From a checkpoint of a small image diffusion model.
Training: adamw at rate 0.0015, batches of 64.
Rows from block 3 of a small image diffusion model, named by matrix and row number. Rows with one number belong to one neuron. Each number is 500 + 50 x the weight over its row's rms, rounded and kept within 0 to 999. All counts start at 0. Numbers have three digits each.
After each neuron's rows are labels from the 100 images, of 14976 (inputs lightly noised), where the neuron reaches its highest value: "peak on" is the class under the peak. Only what is clearly more common there than usual is listed. The data: made-up ball-and-stick molecule models.
# fc1: MLP up (model.blocks.3.mlp.fc1.weight, 1024x256), inputs 128-191
# fc2: MLP down (model.blocks.3.mlp.fc2.weight, 256x1024, transposed), outputs 128-191

fc1.614:494482504549544463458569514524485451483521507397474566507523546448516406529540472434458514574483562502540559480522434460541436538472503477510554455508565532495469525499561502511505515448513490
fc2.614:424521456580458448465487484477528486479496450548530561515469510478493523506522535576519509520465626447540522488529517514510552481509480483550531490550441536511456582481479433540467445501448459
peak on: yellow ball

fc1.703:529446541513493534545496534605558479491489498409440576518441489446505557500575514504555514504478482478503474520537496506439506550465480469498563490554490435532580531438549568461501554532496582
fc2.703:534565551561501483586479519419489565502496375427400501410540467411547569484508455541524488583551574541531525513500510556524528488451439544443407498439523549510487573475510483461474483521403554
peak on: white ball

fc1.746:597469375466528473536508457491597550520472492414580479552430467557575594487450454513498555498462511526566512520467458509452427499494485575460512427584506531471632441414473609479478476570481419
fc2.746:300512504421536530431423525511519534440500516520502454508513521577519493475565586474538535583467445567449493531505594462501480514461547490523526496410467416431622504403506570495524536571471492
peak on: purple ball

fc1.425:445516452492437547475485489507453510551487558440499546511561411536563462497556494556542441479473498438453439337417471509550498521451471545595467486494378517497407439619536529543565549510495455
fc2.425:610497467503446510584483475530525428434450484468560500486439382518642487521481534452480456522476511470419452502507479562469481524456505469487528498475390518533364490635469493526540486523553450
peak on: green ball

fc1.344:486493508476475517514502497387445567560429415485467469457475523395437576576482476462500545578494532524529519623581482474584566499456373501462502540439526503513469552490390485459475538481452589
fc2.344:545491496477472518622525523330504577466535554458449585454472533381439474388507489447454538432496519485556496380424485454494534524520444523561464442515504531485485545441458514538449493491487569
peak on: grey ball

fc1.692:448483498519505495586515428464535464488495458409543433500477500450457458391590565500451413496460483540517553511589445480544515471564487591444545494389573494470569530515570617516466485513433464
fc2.692:553475555516534578654501437559479468428547524452473597463543472478523453557530566465504494607461475407495593487386529461451467593600564540541485532494505584462573507483533568491467472482474504
peak on: yellow ball

fc1.330:475529441546342551504451427507509535482551515454502537441437509506546470529546474479465502477568517453564521483529427407531583490411522399520577552473425489511475495608443591609506504521535489
fc2.330:686531469531432519588462487487507534510495521465422525412453543456517545552460521505545506448343563504514483509455403489441569532533518496526486501580413627554479441558477503490468452493487514
peak on: green ball

fc1.654:477505497502538510510532477627518449542491520566527509447460489544508418527515557532407517502558501504638526544402515524443566487515494454421494579583551524521586500458445471494397468552428426
fc2.654:544492523538571591470535507474447459547551497521469506442582484520454559545489494492482489459528505397592511457511393468560560523497584474519476436553505592505595421423487481465471521485498522
peak on: red ball

fc1.767:527500562516491584491468447566567545429512529408479588497461574444409503534528464470474502503520544521487455454500605440564416543516521552512481479491581508524519475478572545504520524461490549
fc2.767:393594470521501452471484470515539551442458421588485575415447539476515410533437503507525468545546592440461496410497464465548523475489427506501491481463438480534556562505521431529450483483448433
peak on: red ball

fc1.302:499508498510530516502477515449576466568447556545501574549599523451546501439543428542450412476526600496469507456537507587543392433480517473531576570514457509486447561416424445556487498548491561
fc2.302:510486492540542453546492530342510487480479449604584532537537533464574518585463483490550410517374453500514503534437547525467477455477585499498535503540464562591450452403437415526481570513489582
peak on: green ball

fc1.225:515492531452548584448475463453432559463532482403482457523522586547481549444443482472468545434425513483568475553532556536415426544488481501535465429481418554453506557507488374414433573477615435
fc2.225:392464455531467484430493460493455488479500577557505476446495478553490567469518515624464501474475561416511479463512487468515562528527442518564489494612483448539499436507516560487485456494525579
peak on: red ball; orange ball

fc1.161:524536447486488501528550520477427570481468471427559445555520409431494494509495468531502518548482487545565533438559466494595525538521636482480469481631543499529544514508528549525526453507464506
fc2.161:284563433399485492557483515468487485452484474515451474525462634516446504507521523434507440555507461562517518499472496482508549460493492535492526478531488508508625472512470521575494490488426444
peak on: red ball

fc1.681:639474544492561532466527497512547479509498477545498580475447538525387509552444593506428579485506532481462416532467570423505417466465444447520397413545502576482490556464509525468473587482487496
fc2.681:379489518536510482434537545449563545513526546514507587575488444467578464500377433423498489497506560465568509470444472478539552547453513496526427453501516490540517475484531461504496543442518526
peak on: blue ball

fc1.494:462451592553611540467546522591532602516493511408505542532469575555443474548455464493521478540496501497532444526478510476595522522448506568446504530482583555449522523455428531596512442572520437
fc2.494:503484524530560448469606562549546590574505460486475541451513429494458416539529481533562480460386539522449401527509507407492529527553578529519463547367521384480482433489517501362449502499452483
peak on: orange ball

fc1.470:482522487521551472518453504565640627554518447501512555543508495545478469527419458494520490532496492512549400590509423459417555621511538474590493599472491522520470497471397414461520531524550501
fc2.470:599550502526552447474492474609546635526455534474486461577549501566530475486558463507506539498446497486551417428524494450573507575518543505474468396623507389489411519512430516538492512528491486
peak on: grey ball

fc1.321:443537547520570464435543456478539536502564478610495439552527531512516521457583539474559493612618487512571516440468509513540479467565533525541551497555516581470461572486473433464551512504447460
fc2.321:631501453518457427565526495482485473462439493534424610477508439522562500581481482505576487496450485580513464459465576502520547527505430555455442512467520459530454592542489454513479482460481404
peak on: white ball

fc1.169:462483537409588574518463473476401479597516463508483427514484484499502547575412487521560440567575404499424493484506498488462518457480539451474561402436558458457479482441462554416493433489483531
fc2.169:538482528421555495598451456527459478431470539432511439487523553473452382529520549421499489474471537501471467536482441514521392485529462516511468574573546502435495554502531561527545482481554498
peak on: blue ball

fc1.624:459514489443436479514449421461441517461506524439560487496598482535367511575434549494533482519472528518479478459555523485491543638421398511506479471555626488495490404480500473473592513435482449
fc2.624:607477518518479503519470441515430501541466469459533505472394467490455469442494532542466468481500552554489490439505511422519491616432548462527548510433611407542527400445543442516563478531506487
peak on: grey ball

fc1.89:435509560521455518522412632569497496498485513386447527486465549508560514588553566516537559557506442566408402460486589435562438507545514509484555500497495440627568484466474433503481532417464559
fc2.89:431580572524467599538507558408486575418515430550424613460607528544503489526545564534439453501493528470476508527484468445510506558469529494424521461486500552465634561507472470488525461515487497
peak on: red ball; orange ball

fc1.386:598486531517547494484614519546528459436511444565493543527461559418525454496451553483516475482486439479554509481367474518410512462481498505471524537523529471528500523476489423389398556477447455
fc2.386:469530521557472469539438494511565457487502497554533523554563480478545519470492468454506470486547501445589540529619423626586460430466456540439518445472526653497474573428481462511515488491512397
peak on: white ball

fc1.401:627480515514483552443501462558489456531560480567415540402531528582433583566511655545455521443613537535473432544458476539466464530433547434432474592561473543550488495510500499454440567553435549
fc2.401:460496530503537437510563510419500460449524516461373535514499436451535541496419401499521447450567510418546510472434489516573520497491512525464448482544563515502561487483517527527504475447509410
peak on: white ball

fc1.258:502508527474401570511424508459453588484569409497461558570501495514510553477514571466540413505493497469527471452505595554394478404556421516537424458482454561580519487505682399477453540450428519
fc2.258:501527499538495443492543544437474587546446528478532526499500538485491556444557512526492466510496551482577478557496524504532478472512461502479530482497538355538422502499562441450489521514548436
peak on: yellow ball; orange ball

fc1.640:532585577465536544525560514584565539489488438499525558512392506495475531566434550562539594378517519549565475446533579520585466539535563499513419547512478416478532534551517493492504510428506552
fc2.640:456512466489479524507501543481455499538479474503440573401464458493537531534518482468457490493510502468512447429480474474525502480497416533506480433506458528465570520424531445511454496436446435
peak on: yellow ball

fc1.556:661544500512536437565466483518416451443462534357550542470523473454513467500567533520552473515517536560438567528507485413541479558474453415497455472560495435447542520545506535564548588551471455
fc2.556:433505512482481603572515484419420501469472467525516532477514537478482504433510466483527478533453463429510527491546479505584480541479527511548558533506481545489581569509514409543419526508454464
peak on: red ball

fc1.375:501486431546476463482530560532412487428600506568456424502546606491467488512433454484486457528556510471493463479479512484542472600391491561488552522496523499557505456469506478408426566504475554
fc2.375:568465465548508381501565561522502465565473534498538502520466543514482521417537527487548523504474509554519474474470567510475537497412522370490508510461551500539405517434540474551424470586545534
peak on: purple ball

fc1.2:522508389505476461498556562514554493501537557562510605478424485427527580548524511491590470509471534508568503473465496515406510577463504456490505427359547504504452519552423533554521445614485464
fc2.2:620555459531443472521538481480550422492561433607503458402508549413557436450455496599430559491521505594535525454527541467545471566434502537446469586409411476476428505531428536480410593527436400
peak on: purple ball

fc1.452:539567529555438571442513545566451605549514455350477537515504523496527498474541495460514533547507531506450429521567518421499472573515594511450554495541548463517443467454554513491431485452489428
fc2.452:339532535505495540515487514541434535554520434524310504513529490544509547444500611537481451573508511492485523504490547435499572432487526576523545482391499510421466493503471452499508493528447516
peak on: orange ball; red ball

fc1.288:485498500529552467520508533487475515491539478437541490486529445500454485545516497479543573503566477478541576509556482489418452487521530516634450449541410439473564482494467477514540543583519488
fc2.288:352476459487563525499479571529528447561491517451532434540454565531522518505487515497435488470424544485523534479444513501477445497591540537553467523475502488440582451526495528544554489494545543
peak on: orange ball

fc1.729:541555529534472464543461478565485454435568606570422549512503540456424418500578439542470484521539414528559500454486406384484551463550548485482496557600459518511537476497478491459487493478397491
fc2.729:499598528483473543496561469502467416621430386512467500498486513573462531495473447523535467514504556511458469537513417428509598528542534538514492468437476505478605515483465459546491464547543464
peak on: grey ball

fc1.464:566519375468533499596487471496493528433470499463457427494517572487458432437484560528431512475462521576479626481546509490487486430552426437483414551583581483453577391405609467456407608528497484
fc2.464:470532418439520563565528497454446474555459466531383561469471552495494443520462492491557502507487470444500585471513484462535492474526411556550564369443504512477537500441633521536452480452408541
peak on: grey ball

fc1.272:513456540557525520475457451497529472474539529498575430420616491604495498514585487501502466498400539480472440569437499448526586657489401567452496470429453502502518437544423550474542523527540394
fc2.272:479500545538527460386510446494485440540475488515502552447405423588507461534434540455538498473546497520510474453561564465521516604501463477560537535609450440491499421589508546470516408512540454
peak on: grey ball

fc1.658:529561398475410524457427590418521615387473492484485537508610503511451504510400444490478555522529475496460502493513527511432458637543450601519428558483538556619490457459495403484569578458412492
fc2.658:510489464495432514471509538463466556553539439484445518445431462507502532525614463455542537474481535567494473525484546454537500535565472414440597437456528456640487441400530434481607444531570500
peak on: grey ball

fc1.411:519493566522482459524680478447521583507531465550487470477492445513577445548523537518491481498570483473526534415438501487583463516568643593460437615440495430482435454486585418535406473472513424
fc2.411:528502515480511520429477494475535546580463520431484472543467511480472535569490441489456438422556432467443534461455440510576510425442506480395518544488502670520494498504481528524512428435565438
peak on: white ball

fc1.145:481478474489433453528496523501491546563456509500563530504536496550567491543518478402518517560578473498460497545454544473499498511556476569498519513595434424578410535523491426499423517506522528
fc2.145:554530514528534458479524484477517486596468525436536519452477489518479631494546503489457510462499563535549484543497509508513437473479487507485511604537522636539358472530490559465561526550565548
peak on: white ball

fc1.176:614576499432565468501556543394548509481475485453669506469587453431473457479558476499492521539410460480512441541509477425540486513441571502576548515466472434439519523476472614529491415506448498
fc2.176:249500465407532528551472502506435565497489497489619477538513625521516494476510533426516480471457484475527470516468490506457502470525477505526564544566500529550513464520487525558515485516517518
peak on: green ball

fc1.482:503492308533538465444510350499574551599492409468553564551594452410499492489410477571469457527471440479524479447438522438410531615424490514494508468621424537614451489518485520498609573498463498
fc2.482:589455401454558479491442354522577577469524527463560458487416474466481374483580518422537527518539453506547504577586565458500481542456547474457526532499449443578465500527493519512584544568473525
peak on: green ball

fc1.394:510436532533652486517595397532513489505553411449487474548421487497571605641346585531582557476507457510454547518492487473451505539605536553512563448501481494504540472511543498514536435464541442
fc2.394:507530519423488489538447447517561481468392480539528446531556546486460428509627570541416385435497515484535530483478501449546516503573436466498503535495514500421459459446522519485568467447531549
peak on: grey ball